config.yaml
crop_scale_min: 1
tokenizer: "word"
vocab_size: 62
encoder_arch: "poolformer"
encoder_parallel_block: false
encoder_conv_stem: true
text_encoder_fused_qkv: true
text_encoder_bias: "qkv"
text_encoder_qk_norm: true
text_encoder_parallel_block: false
text_encoder_num_experts: 16
nesterov: true
epochs: 44.7
final_lr_fraction: 0
Rows from block 2 of the image encoder of a small contrastive image-text model, named by matrix and row number. Rows with one number belong to one neuron. Each number is 500 + 40 x the weight over its row's rms, rounded and kept within 0 to 999. All counts start at 0. Numbers have three digits each. After the name is the row's rms in percent of the matrix's.
After each neuron's rows are labels from the 100 images, of 14848, where the neuron reaches its highest value: "lies over" is the class under the peak. Only what is clearly more common there than usual is listed. The data: larger renderings of crowded toy scenes.
# fc1: MLP up (encoder.blocks.2.mlp.fc1.weight, 640x160), inputs 0-159
# fc2: MLP down (encoder.blocks.2.mlp.fc2.weight, 160x640, transposed), outputs 0-159

fc1.42 101:548482554437532500482487515558466415536503521506503458494419471509525496512537429447497475481519540493551458601497517535586500539471515520489436472461578491451474509515480573487512450538468485508535519498542505526472466510441472493459477435543548459453494548510489533503476446533420539534489564473464467561492571574467521513497513479474489479432583509513457510514562445490499449441351539466472474515533541520484501483495483510477480563503533429556534477505446407507530501499484458
fc2.42 105:455520480543475450563496484455571543536436537541521576485480524473505547514469512445485527540487508500467516499590517466527574485536575472475594521558579518521489524501491491448486417457461442394482509486520491463451448513554455548505534481462461515512516531490470530552465536469478502504480547456512481487521426537466453502527435518517542452479486504460542503451572542511453534512519467456493498439490536492554409583455483582525501557513485485461554570495459485482431477445550487
lies over: ice cream

fc1.274 098:486468511502477454458497418581552508472511478536490543478500486478512509562529506484525500450497471447520466519552463496528509468521505418521422534508495482499470530419562480514531497401462557505547538520572484468514530462510575461381522477522536471526485503466528468420530505532436517514529543531488474518515537427437473455484541570540428464528526521590473484494525506555442484457456548465454464516424510528548528479519465503550544507472460491477501555449436491396469541436492487
fc2.274 113:550513533406549517472529528433542489501536554486412466466544467522499502499484505479522431508479506469400476543567513504494555468529502544466482471541410532525501506527492563515488512537521449509475542524555464515496529525447439456488555522487515541513487526588483481477411494522452440410494472481434493509456588548449555498519555518398486430472485461557498483497525487538457575496541506549513504586464541479486476515465517505479503432546500549474475454512486547424556484475543471
lies over: house

fc1.382 097:581454546502521469427489511489471462482494499448526427467400533515522516518547531445495484577504491505469544518449522468587496556393515563434556561462574472473568531527505485492456452467572486499493509461536504468518487525481447517547495527580494454427541515536490541541503487543497489482488499448522494504457521465500530506515505510506461478423578541442531561521551497507541463468391511540495494543431480497422535523563449514497454544419502518453474487491485545500546518521544489
fc2.382 095:485519496462558502515614535546489530503484515499425499463471515466469466497500515541473550498475484508542470430469495415526466522546491486447442430497514560489588530443515410515537554505516380503527455555508506482471492580447504581495486500491477534471489540499585435533551537418550479523543509512490470527522521527516491460476503503517555505530466471528520450495484489489463423528465479494442513438495544483488457554453598487533545500599482520453515471438540445448478485542514473
lies over: ice cream

fc1.412 112:546523514463545476509502462457491441524461562566441504516527442540451562473519534458481493446406479502524440467503538488464479491447466525490514534457525496476495515376515539515522483495450432490416543472485505427480487582469446484515574457548500429405482520477452451511497484554517464468582513474496497455484486415516498480473533545481515520545494508485566470509479509503523493494458423466552579515413521504496536496524480533472555539503490568453578543548445451507471446507525495
fc2.412 112:508482498494518486464458536474500514509526477516561513498512479494498490528423460523439533489499558460498510529477459484541518479478456505600459551520431463485564515570506594468489467492483509494560488578529464500486555480484481507488479511496553530549451472519515457563456522483531508530506484539509487563564454571487564464514474481404494493471526451458479480482559472471569437492520496530379469486467586412484500453510505439504486436445473442556450520472559557598540572522482540
lies over: barrel

fc1.163 092:520503521475536501521470506463417443540507464527546469554457546516507488335528546458531507497494560512475540570464501522533525485516491466434545517549501450482459541525468507481522578455538521548518480483523529536506491491488556429520470554497531489468538509535477507502491575603500538557521539473540490517531491546521460469502474427480448534437431519467510454499489436421471509464398514558561491527510514497492581479538482479496454575494510461426558456543473536480508494561454513
fc2.163 083:590486496520479369576558461493490473472475531519491574450540543522467515520518466574510487528524496540498526459466464562486485570506491561432427451475496506435489531532542481533526457436475568425466484510545506476545475518503549557505552454551478432484488549446529542410463519501456539566486499460551460484471427524551407482501489540540473482526437518442545551531472480442510466480494522506544524515501471504520439547512497442500519502515464510484525475490556426534563492481496539
lies over: tree; ice cream

fc1.542 089:566553458501521509452515551480466454422501456481424508476520590475416514544485552490502492512448450458485461525478582534524549438512461472530503514531531460535484481507505429526484515540481450445481478509516550526542445531486498440580502486530570464537484477574458478497554503562484498427471540481540440541541516505537457493505502549483485467440494601491546514466541515403468564546468505533494519559488562530476454491569498488519479437470441530498425524545464423525519503444504538
fc2.542 086:522443565533497452440563466535538645559554493439514462473499444595539529463483518478503492514476472502459449507445469455481462513506509546504552526430526559515493552498531462444440526477400505469560490487537511504498528486475524413511488537446424516512513515525523509521434451506509605500519489503513542533525426482484442488558454478524440537456484407566485484525506551539514490575485523481481493564472474474494477419499534506492527494512510441517494460482474520506530470539463559
lies over: flower

fc1.75 124:509470538499480538471472511525474441494494472553559475493462529508492544439531495507561480540515507488463521522477525510539508536483527436473540527510545499475523495456470540481495547479625580519525509499579477503600501451511513481457431477536477490492492495448489513456513521575539566596556526464479549510501527451484475482447490507530459508485438507494508496487478449463447513476360524519498447536471483455495554504501526436523383607474484490413462502533457536529575506430476473
fc2.75 117:461528547451516402577536505460502526418560507467484473466537552504484466484574549503527452554530437502561462469423483477519528485485514492400399421493552507514501486450553549638581566527507503515519497528517446518526501460509508489489492480534476515533522533459600488505533532502490503519488432499550455541508511448518474451542498496457555521506562568450541455518485516512537474554499468532499553494469484453516442547476443440489492525503477479465491448505520504454474461435502483
lies over: tree

fc1.608 088:523564427494521497487543478498544561435439512522528499558486555539519442469532483514497491600503478472518523461457529546482440503540461524503482480454538459445457534503560532518494486443530564456506513521546521526542576492478445455442485527478398539461466496498540533458516433532563527552478437503506586504489503469498476533438563498485490440470551488492491406463495463547495569571405514452448510455460549539473527549504562477542546518529545451509453513495507494469504439530472559
fc2.608 093:520487502491575531544489509468501442478442448457449464482595474487511496534569541481413500434495492527504499491439506540466466519503466436488515559512463523585527460531546495629496472540556475471519529483460533555478492482491530474428425476540544463511520540561483479504519436561477547409531546481504519528508509434537506485503439594519445463448527526492507446553455469572463472476522499543490439529517480501507486448423537478472439557498438549550509504555494547511458498521499518
lies over: hammer

fc1.514 112:524449466505546427584434483531501455532489582371410510475517473514527521453468552531507504525419557490491530492526562489519517507509516554431459486480452455509565485521500486591451497450409493512585563447490482469510415513502431465500495487518509506551445590491495485499550541566392473488520479558508515476475490536468437502559457533471484539550471458521505516499450466498515510449563571511557480474518455454512518487505511430540513521467492490480523480520505507473489507499516520
fc2.514 128:568475486587512562533540472509510524537455531490572489486478582470502536544456515590481518453502478428533514470496482533489415481478469516489561505537589460486426433524503526445436528502481502513510515458490470473520472457517513448378428485538471495503520528472435514470465449475429512409450571542492502489481461471473482536539529479524538518535515578478505555536478504482504515462555553525511432450543548485436494445495582470546515456566552488455515511451504527521499486475557518
lies over: barrel

fc1.639 104:498546460486505506557509500509434406557442551543463513489548506556526437551526497427491499594489501522567473508446551514517499497519515449488497465442500483552535528483478497556501527414485401516564559515549512463491472538464464500462538496503502495461505482504523460497495567513489457484514504561522491510477543486505556478469457509448500540520513499483451432553569416580565443427554505525529483517458501527526536515570502478535508568553494499557545483487460417449527460431461594
fc2.639 116:469466523521503479488485515523507519560494490554617599524493495498502586483490511505530536517470462477471470450614423548486555520481437506430487606497442442487524516548536482484525477496467458473550538561510391461508507477549446502487438473480480558475544417540440446451495478496481575490535486469557560454469473521536495479480503410488554521464494455548550525462493466507551474513494522519471428461465537482532474560467459489514497514480494544543451536549502533512534482553513497
lies over: barrel

fc1.83 096:529464495459425531527529490487498427563485515455531517452469509474545494559534563480507578551540526469506485503504516506463499551556474498499490485505474526436539427436444544526459483499552468415515474503518548495416543479507536500439525483505486434491511504501490477507518517645565512514453513572466526566498495485447509505435424560520413503464488576583471499563508507541536544446484501473493485478492526498488550455444567499496492538532482552523472489455514479416446464510469586
fc2.83 097:440481472492536534502509506529532552450498550581519471494482549546467577521408473511528456480453448493448491525463458544524496545494445560506514491436496463530546509512489474523481474590471510439511526448503437546514539449545397458523477513461533569515506509523533511501445501476456502492489424544534580486516496495481502541457532434452531496551500415515457539465516528562515500572460498495489547575489468495452478553519453470466470498579454609479500459543512495528520587506441445
lies over: trophy

fc1.581 106:542482457506515548446506467536502517564526495471498494530451516547438511508547491484479481462465504466509506514502547508523520542588476498501524531527464538525424553496563464517511468416404539496408485524556583493486439464464557492568548518561528514469486430473445467486458516498458494498572481497501525482444467457496487461468524532527503487541479557493516493455526529388486435443426491466516459565470469435514556496547423477462516562516520496537530398557458441497502559522552504
fc2.581 096:483544420465473464621565586497468507572557524446544505493521477500581529475540570497521513448512475463416491521448490559525514504544498494463569510470460543498492502450483559462500505457453533434584467521458517480457504484514487460476478514418490464484496479521559457490446571528485517541526468519484559496463453577503561541546463452496518535491463469480471553528530557608439442481439534512468474472478498488509517498464596488495444474478467524500454518472523443517490525517476554
lies over: flower

fc1.531 083:536546529510528574538496509541546462513482519552511603482559530597539419541537440513512478495498518546445520502487449481513485457470475507554492568467467534585457491477463501524501527405523460541523503567460427530486532427469530426527448532474511468497538457540503483489535549491447519506468425536536516481511491525411474489485545412442501526513489490531449491563539466496522533477593497470519447507524518544420526497499493476470508565520491447539463531491472516441476418477547565
fc2.531 085:447529425496565498511495444495441533572477532529570519527479504498489524522547532519527477520475494505549567469541497603443513534514516473492502434419468483469610499522479461480484562499431519479443456546444477477446470502594554523455565540504426527528412460549463539490455456522462457504551478441477462485542508494541509527482500506492486558509481508533513495462519460495516540454485486500568564536484508447499512408542559470441485534522475493548519497450416531569541489478448541
lies over: barrel

fc1.413 108:458500509491521529459525490562503562501538544436469494524502530498520514469482453544529533577501490483472544528441475563516461486474401488586516511452512462525498503527528449447423535463659460472519475468485493470500559454509622498486513580498461526446466514584527461462489508450562411478485503458529547509487530519451526511478531443454488504464542524468510458481415468530453479517433459500445552519535517537496485485504442479500561560485492466556471493510503433522483518468506458
fc2.413 110:540547510556487499513568473516567483525482501500538482495480545480538494495534491464518447439492522465566513480459468468496446522430533484445563530535505491564509493482536453500511515441510451506489539568517559516479437418450575486493479538563468514504468501530535533514471429379486551509468577454517419496455450490484501433551523533492523495508423485426433550528518490531507529541510542407493425513532534557507466460403517514527473544551538540501550465590470539515535493489520484
lies over: hammer

fc1.637 141:534491532481491479464465476498544501436499514621489502500567519537499418497481453497513461497559526462500501499453455540488495486503529506567480547487485473579513500444502503486519398462514466448515543545533494471523602497562530487465535484468503409587526518542504512538474497470501541574524527518515554543482468379470495484531453534528409487508454456491498539498454440452515496468573533496498510489493504530503460478497443515492546511406533489380426548471482530478520541435503473
fc2.637 122:480488499422515567612530476547479569472455494497474543516506503509484524460497541485460417503426526510527426516468473467505559456479544521446536503468478530494464483488530517513467528546522499534489436574490503512476462545478485522558512535471526498471491533496537551463517512514503391529501504450425462493515512512476579450509533503542423500487500508531577526577525537543430510590496454486478440459531412491455460478540508592574465473562561483509558427479464479497516507445456465
lies over: house

fc1.18 080:512531474482546536448498473560386533444545520571465436502528505551555523483487450450520570536529521490505517488554470465428516557518467485583477546478457415547449497559556556463458563464547450467505505491515478489466543481488383539486551511512446459519467492462520419563579551490541520486496500490481481485458554506498452465507490564479481593467474494503533434526544458526494466604488483465521456467477510512483476510526559446474471508534488488462508466458520562507465511470465496
fc2.18 084:493500478474478519555573480514484444489448569512549476463514401493452400512499550489430499485461530513465502477453541479440541548506505526464551499551501488511536508480512481518586445535441530559541425422529499484436525527462482467500515480415573506502487523488469510448562495544525520413551458458520458561539509554459569466533544539421473507506510551455474553488522470498584510446521428467538541518492507480522547503482449477486533531509470492555530562469485524568412497499526505
lies over: snowman

fc1.14 093:459514491432481502510496474519528476441443461493473525516508466490421509472514545422506508469577516490501466513613453483515512524507511458441530505515483584490511468516539439481534480473477483529540509383512469537527569430466547485542523458485512502519461484464433478516516539518464495488467504424493534488603428524503531477578504512497598469531549555594546540553494480545544549485420453552469533463492572460443425500512482490490496469500444509459523510528492549469528481469570466
fc2.14 091:510457558462498483447490538453516478541574490510531496471514552466517500510527454487427491504430481496502532493514572495501494433485500594556536459502503419475542503531478494521483474422535424439450474510487476488512489587506516526428434431478532535437535558542591514491494500557518519471516510503499485570400561516437520511416508559504523464529470469473485482467537486505480510471491565482493498534509451587567569571487528507514552587479470425503466501477496473486515407466500517
lies over: boat

fc1.427 090:530437560542469496485480461513421533490478522457431504488472480510503522516447489427554502539528474480441514470509523539499510497493508469392471480465482529540500523493519504472533472469492488444389522506475407441465557519544510466527477466452476469494528534449443537406485457555422497494504494483437397563514485523480463476423493547478501525493501487569566470503528528507581573539487481583490488525533536483479498458508418499481523459594552519491455458527525521454561529510507570
fc2.427 091:491518453496461520411583563524491539503442536463523485476484502503510519477427547574500496582547525515490446521490457485460564460531481536519474477540450483512510508554475461517551474540427481461487519515470395507516422491515473532478513408504490459536521522423514484542549524440451504515498508559472474582441536439468497525549454496452541491539444478414476580444487562522545447536481468502535493476481510454524542500525573520461424510503442458542567526489535468535502529557465542
lies over: airplane

fc1.332 160:529568544480513487483474477553485462471482516535429473532565534480444557507492529477498486451490483441526482480508486500489581481514497491501561501450495477570627447463511505539518450455539504459565531530596435427535561404529518488507467426491516574505541442540540471473538464589539484538540474526458517474504484431469524512481484465460527481546402498453494461463555461503509511475512523487527464474426511490501503489513600502487459544552587507485470469435549499524459496514482532
fc2.332 147:468472513419460502563478442420470530531475490537467552504508564606435460488520486549507484512521507524514482526450519499494530519430521397412444498486504505483486548550504442524511446514506538543576511534517464602496573455467487553481446470503481480462495546470462521486577497502456474529473474466478508457499499447549407487547485501524485581488526573495551529593510532508530527606493479508560531479478516559474462508537500489466419525526485552483475427496466483500526503452498492
lies over: tree

fc1.589 078:539556469476517542395486554501471442525481466561498470442477554452502516486514495434533489550511469507508463565420484523540491482472530421532518520413490492519506514534516475511513498482500495533492528458572493488574482558477536500607491519531518538542511478554494490473510587507446513550540537485450507549479528500545542503491487440432483495460458496500483478470520468435466485466376536562533471586488489453455521474584439501481466545477489506473389505580457536540546519496533475
fc2.589 075:497519499503505425579465504465519514417486552490427519453553479521495463471532434502512509510526524499417595503531490536521516535572545589446491497601522494460526510452491513463460494513530445424434534583547484521500442501543497460491562477463432462498512509477520582484457489518563473514494490497565452515501453518470451525506475452535523533486521489527492481512526546557556507479512520419521476500510474527508460614442553503490546516466513464533533484455471402473425542488439526
lies over: flower; ice cream

fc1.298 107:465530490488478492443506474495519523483517554408550480500512440462485556530449514527498434566530513506488536499413503502532495535457443507509459479513493505491446511499512421467510430412541437514506504571507484545461567480519559466447489530471502500444447507604494458448538453531538481448491450559566592516488585395580541569460485482488458500501588467435519469450465487526489503440429543550492533503493482511462540513513509532516517553500548447516491489533487475531470464479462520
fc2.298 101:527528538462453458516461522452424448506492537533464446541489492531500451484543505435463464475567506487510537523482525495472466437448566419395623510584512562497516451565440478558431427460438505472472531519470435517512516478451540447564472550530548542503482529518510530531471419541555546527511512519529485531461489488523485453525492554512499452487489518519404518518532450504547461555571515491546433451493512507520523489492541525501495505495465461503534510557520587488499442509491501
lies over: hammer

fc1.85 097:442507507504545477505449535541464536530512477516527437559489471527435496422482432463499523543490515508504520467591480438540583548569436510479534495467510487555550506497484527511463486439575547487568518525516500489561614553498473506439489454446469556490516537534526499511546437549447513568498524551483512508484439385469515546521513502474543488458438501436497459472507535463468541512491554494542503415497528516504483490529523554475469547389502498439503487514483526497469502443449562
fc2.85 097:536473527430449462513600450524439539537519510519498455501517512563524473477510466517551455495502508498506480476469492587482442554436460483429551468510577581406521509470449469546543534485501523498490510497488474484431460490517446562468511550502505514503499488491558502521537516488480473489430557524518553480484603489508458560500520517527507537504525495459570575557466549495515534556441473551522487403494473493474514469434498528492438508581481468485443545491577425511503503558457428
lies over: tree

fc1.453 128:574437482459521510429533432473513454481469543441474537558513506477467517521500504573516530586554508490516464521494539474501450476516495540451429540498545435548465515494509532526538412458589483537480494447499459524534547551558540468466539454552520443565504481572510505495504504538519491506424517471486515496439505425433556474527482515539459458484563510566566558542526480464546519502501544495467456501526488500497513399484477496471457451427536473431445559530471424439516517513521514
fc2.453 116:459498507546512528589601538535479549504484515498422432458465476569435511521459453484454427506423450482478482498462565469497490472542525532519547453491578500579520439431471488526482529519474532493554485524425555541492472471576517523541519601447526519473507547472486492434540516464484459470515453575542423507449557484425472494501478521506516453533519464541464521502468516516472422547441533552423531516552465482515500539517503484506536528549462481465547540508528494474534445481493512
lies over: house

fc1.600 105:544504456476528497565500481476524552480465534542495512480517503527450515506522498523423457494549542526545436556521442554541481459441509522472441480426482482455522535468502496510473452650427471489487487412437482500530449421562412495540456491534542544544471531493469491545577471501560561470478487435555518580497515452467538484456507466459558483487505540530530518560484502477484500526526457484423506533488504558457403481485550421470479461511482529542503548513482535479533510498498461
fc2.600 108:358543517509542475560452496488457487566509521469455473527457509548554537476502505465528485531472456501479445481476552484472548514550499542526544504478509519530467526465499429507421495438478512478506556534484519461537469480552497504512482556554414473496498565529529536414469528496558530454539474507447479500449573545538555495520491537477538503524436446467526427439484599523542443487474564521539477511450476521534525499489510430503487506477497453522531463509538467550543381508448576
lies over: boat

fc1.335 102:466487497524559462470527489485503545488463480616478513458537557540492448413515455513441483553525547384557485481480522599440468599471484548478485495543512450499552492509526552566498460520507544532506462456516498535470525420512494525516501485512487504554538522597461515534535479515472495503479481519453428452484498480443508530488437506475477490489502530513537521515476476488543474549604502495490566561547540486466448431551484500507519456416463535429442486517471488448488502535468422
fc2.335 107:450490516505451481473494559584464503500525444472460552503485477558530490439488530521548538527485499498516532450517470515574596495534533508482489484515511447551523522502540466444505479472514522487554479546452475507457490489520560496550489575475539484525485527430627512509456565477477495484487561525530482550395497541533529465467510468507451537471455543453554521419557530563531428469539461464420380439518423539453454526471476519481462445520498523523513518474549447534478516522511491
lies over: house

fc1.22 104:478579449467540462451520550514503506497489536589440479547517543479513485580572485343458500552471475507421481535492480522562468480447498425537545512536563447589505491475466502460505445451479494485588538510518472533502381520537508453527502526535512483550467450527501538451502441525451516499539443517488439527464552460537520486492509492524512486512495529545508497484530505420481510490484569489486429520523551522466431490491509477506546553489460476538442496589476518486508487460493488
fc2.22 099:486427505515557505429460475413511571465575508535493425558483473516439469511466489481505511565483527522488505532481492498489526516475539542446483533476518534535475510414537522450426448553523465511607497556447511499478488470545495502400516549503523512528486537491555454530440597539495523448464535492560527493570476462510521521495499463531464504469554485539400467478545526509449531532508484518539414483550491476416408473497567477467559498534562506490527483517510508448546486476480459
lies over: ice cream

fc1.403 120:499648478488484443574457496526548456469466574595461525517489470588487472479500486433497476452544458537489484537437545536514496493535579476493489492470465490576515527423462506524520401400408468487553529492451472508520512511477465550487476502444515468503501489467523499462504496470493445528488492517443532474431503497526504483477498530531527522481507538440489474563476474487514477473587484448507448447475536499471475513499534455487547636477524445459495448547520497478536516542511492
fc2.403 120:547546522573517562529462471490534532492454506542493562421478612529442532530541478486485531445504524450521511524476537491499538503498546417444526567479429483492562510512552470507489516506483500525494480520563429627543515465509497521517483487469480559433476455542499472483497496472489538489527473367545538453559528477501494514461504400473497546479541481531435495562536540527468461461506462488468504459476532456476463541543433475488433485517523532472520541466485482467471581431487547
lies over: barrel; tree

fc1.484 117:498479529429485495495499575539463527484563480448545481443527514531585479487473545436559585518518464461511533514442553511483544484468438510452482462531430459392469463495576423510548557492425434493455514492449482502470418484477495450580495559508466516544454467509444528487527439536495509506522515444476409489510509547502470504539487481487482469518470564514498541544498535486548486522523509554490499525519433548507517595483423452496522471463460549509525490444483603468501503511501521
fc2.484 109:495596485495480469500551508589505570509437548468434504495425505557465489507474483521543448520464495520529492445465490526513433536605528532448534476495530491475508499469442535456483564534483479444553464533477500429454514498514415536541538486533484554543423560435529513484535490439538516453553435518486473508451441436541458480468487409503527447506507506531565541495497545512499523545444508540545477482488494523551389512523505518541548505504570493455418513497542480519522509496567493
lies over: house

fc1.444 087:536503507470461473533520548414464553454470505479506574520477520488501544527485473522479513451506474520542436514413532516501512469514531464563443497459509578596460550485446456538579452440498524531491501446444460533499417527476428517577480524511567463560509526478534486509467548518489522423473470474523444592538497470495527480470550513523514443498579507423458490515554533459520499501520522481496503474440567495424468549509436520513536548517483480488477430505585473493447474560437506
fc2.444 087:497582499491498541551443448515484503495499490546509447543606511471514461542527564468459440487440530476517499487468457527518518547446532619425504520608479535529481519479498497497507485536496431465443527536503553468480453483587464490423560535478472504463557441504459480499485443506459531490534525514445491568469496487520484556502452430484494506506520552478541536611517559495427492498496475543469501532509451541507535435495563506425438530518477497535500544516506462525432513478444451
lies over: flower

fc1.430 107:456460469519493414501461525460486512534506506527509547490502514459532490483554504527491505455483521531544549546524446495511528523446511554515525445533534541529450505442490536496508517517444591513440486493505547540448496563446490539566478549467531545479441511520537521517487475479462481484497430433501551446474535535476431439562436504434549545577484538552518540476535479465592540462421479526554458552494526463417447516480497419497509530583433564533525526532434567514539476451495477
fc2.430 103:455536451467457517489467523512581512523425535442534499510473509499490467445515512450478518459514592522550444461473506510534509497495548495490510502534419487452596468483497471558488498518446580542487545461505526444436528409442494483533507566536513529489413576496465519421526557461498471507458525532513563513559529520404578488505510492414486553500490525490424539487489506475499507494519408439488496514513484571437550439488495510511504530463561490550523523508516540480505588541480506
lies over: snowman

fc1.432 105:488527505565488511515506488463490461501475619511512399518515411471565525523453484592501521514497564510491527536477523571535434571520498534501494456500501485574554528430532541508535421438554499454480469488403490534518549522468547487447483554467498493532490438495458554549472528436578459434463439497498468457450518494520497476503511489482522447515482540516488469506474508434553538524456474520532401438496568450464436540488485508513511555488527477488486547492495538530550494542516568
fc2.432 100:503522462535516494508513530546502488478519402515512496412494607533518468508544504565428470465475470503509494488437516479525457570516580412418510405471525580517555501467513435540514582495469454482474503516535530536466579507477492504512526506488480480436449460525542530549473517520562536512505472479573524511479461475420446572418460494525478527487599493537475477505535547474546503506528472417512572545507512489518459472478497547484526501522489527405473499468464467505531506456496539
lies over: tree

fc1.386 107:533484522488508519453545506472483627477521479556513546490580551508503439522490429560513414432534472471499443528538451518501500544477578523494515501514442491537477494492552507463494468442508526446547464499502416545512518520520578504423461469546454457543509488518522557522500499574442487504502511540403538564533472459496536404528481483501517482467490504487477478524447427398532477498520537495579471459489495502460456503490446493514623459483493453459499459458503522540532489465493524
fc2.386 120:491444484548563515507482522501483558409404457478475549513497470498495580538507492489404480431496472483539484547581469484496472457533482524574485504492467554455493493502533515441472558548495458519504451488487435501516476489518517516505504482465501496536530497522448479568486469468582567537499490481528469516478547577474482502513504421490462536485522533512515549531529507451435479491634519493453466429525553496447450529506518511572431477530592572509446448453520514533470569469486442
lies over: house

fc1.502 095:485596561451488517499477466488501489544543545488497456479523458550476506523573491506434446595484392469465575483465452539479523426473488468521428522523530520514391527532470450486505443438493481453524487597494555472518524498540511519505487504510579514464493546533426457476550426491462561476553457472577498518535539435503560505439474506520503533473519517431546452529442451486497493489461497490506506516546447516472477464471488553497484518513534486580529516469510513437533513478421541
fc2.502 098:482550463491499464452462622468496533522540484484485530493490450513499521493495528472518445461538508520556402575576532503491536528501549499417520497538506583470477532525496464589428509502521530522442466510561478496522501446497520505480481456500566513538458530493529477482437403450552542479485491473484559522508525529556479501530515464500460429494518526513449575526496454495542502487519575469486417500469535547486593481473560481474476475517476437438491446493477578496458462602448487
lies over: hammer

fc1.52 107:479485547467511532484500444514465569492573500488468485501476456556545522454435495464515528514547497468514454549448531521426457542555494491501471537509476522520505445523516493422523490481432468468491472500525463480526479580605432558516549468467493441502469510535534510485511419449492503555530509426520548484524497504400506505484501482504471501498472507542542499495505530652559439412453412485485501440549510481500523447539573512512530494457460469475517440503481592483499564461471498
fc2.52 107:495492492465496553489559487485552488487425488488510518535494466526524523516566507529499503530488533559528547456546575489419548525459447403560442457590476387431573505503493489576527384534480536544496498457503500470440509541552556484461538491438467511513505497473462546486499507551471438475452443499490500523490500525569489495503488459488516534510502518447505519412536519522513457465506470492566542469500543436440497590524514539521455476529547517520471548525476489476409429538489497
lies over: snowman

fc1.283 115:476611485497445445548509494449518591536484538517456487499495421545458518554549545487524495487507463545494503528481499537522487518537513430523512496467440464659422480482482458483473489343522452505490495487485472505515512545481422512530507527454445478465470428490492555493539522420496528446545474490515503450480483437495560438543482523455537517534543530419490458517517531462531503520487497476493529489460564516515484530489566517472580546531493460521562493550511506489517520510471511
fc2.283 115:539522480494574529518447500535490548459487466521527538557509533542446478453497473539446535406505501479525552447485489513476525578436481455411585536538512453491536512504534505478561491542492495542525496484518496549472573501471505452478443524543574480423550485475474537514412503527524543498456484474502506580525485503466482506507453428482529468489605447489508581557499489496505502517555515509484538501427507475489460496482370469451417564504537548491472468524481510512450522435452548
lies over: tree

fc1.624 088:515472488439516448494440483498491456536521490490475560528544485552453445494524510527455456409476547519515509497555501506528428537487536562479532524558517563533511499484482456413464501478525484505462450528534446559518518442445547502567566537537486539435452511499531552489466446398550467410504474488545561479457568472489460410485511465560532527549543462485448531441521489421495539491506514509526428488486509498474518492450476552548475599529455484521509480486421492512510566444480508
fc2.624 082:459567493514508574495525548528538564535462528501498454506499433492469515562464567553483507531462568464525523433472512452497534459525458517515415553530464457465486482484470463529490442563446516523476578490470551444493543525517546492549459491476496515509581536563513466458449516517434487499458496519436455500552491572477506590561541483461531467497438440498476480535459438509509475428405498487466487564557480511455550498532536462440456512493566509489521484482515464439469524562472579
lies over: snowman

fc1.373 111:520472557484538507488524522517532438471448578507568526524583433506466528515513497471449483496420536504428494457493450519521438572513527515483459498529455490546442514471455520565503396507514492510566482543518519429507481555517539490506464448566455470499462559552417481553563505568428487547447524491508513484542518468530480568532534505507522507497463506477454473507535576511483443527464464447445481529568511511560429496533438523485566554516498469585440541487427480515479478491524482
fc2.373 119:428467505480552481461442420510458475509540438554501501547440558466494476506533463543481459433536501501444531528536484495490485539525509483415467504512491541453497438508536518480515444505505486450498543576453485529551526464545471559498524583578471436482506478502550465385518539514589495444523531523510510500449471525463429559505518546535464471478545519504504519468431530473466522443529523558516470428432535508472538545588545506557492484460464531523503512506534457584445478552539461
lies over: tree

fc1.407 092:520448489477522519503478522529558467505516516416476525457537501519548441492501524475513524591476499474525545453470513517540552498510488579533477508475484514467605542560545442448456452435544487425473531568508482492468455447474449472587479522492495532523498467493405503516507502505413500518512481480490505514490509507465447542550503559452499487495502584481423558468521472520565499588414548496471491493504492477509524505470416509448492513456518420503470551414538582557460555523452510
fc2.407 089:446510492503533531464546468537449549494463485525417462472419393558476513455485528506477460500474552555520508506454508481509469463508512491474422582440472559519515536470578501499477543498452446459500491475459525444514530558524496462541553506418531498501488480534530509516547493480554452448546472487438513503566557493516529395517523426490481433509486507517488507465492540543538529553554564495450504535452489561452505485597535534542491504482598415495459531479439504461508547512510542
lies over: house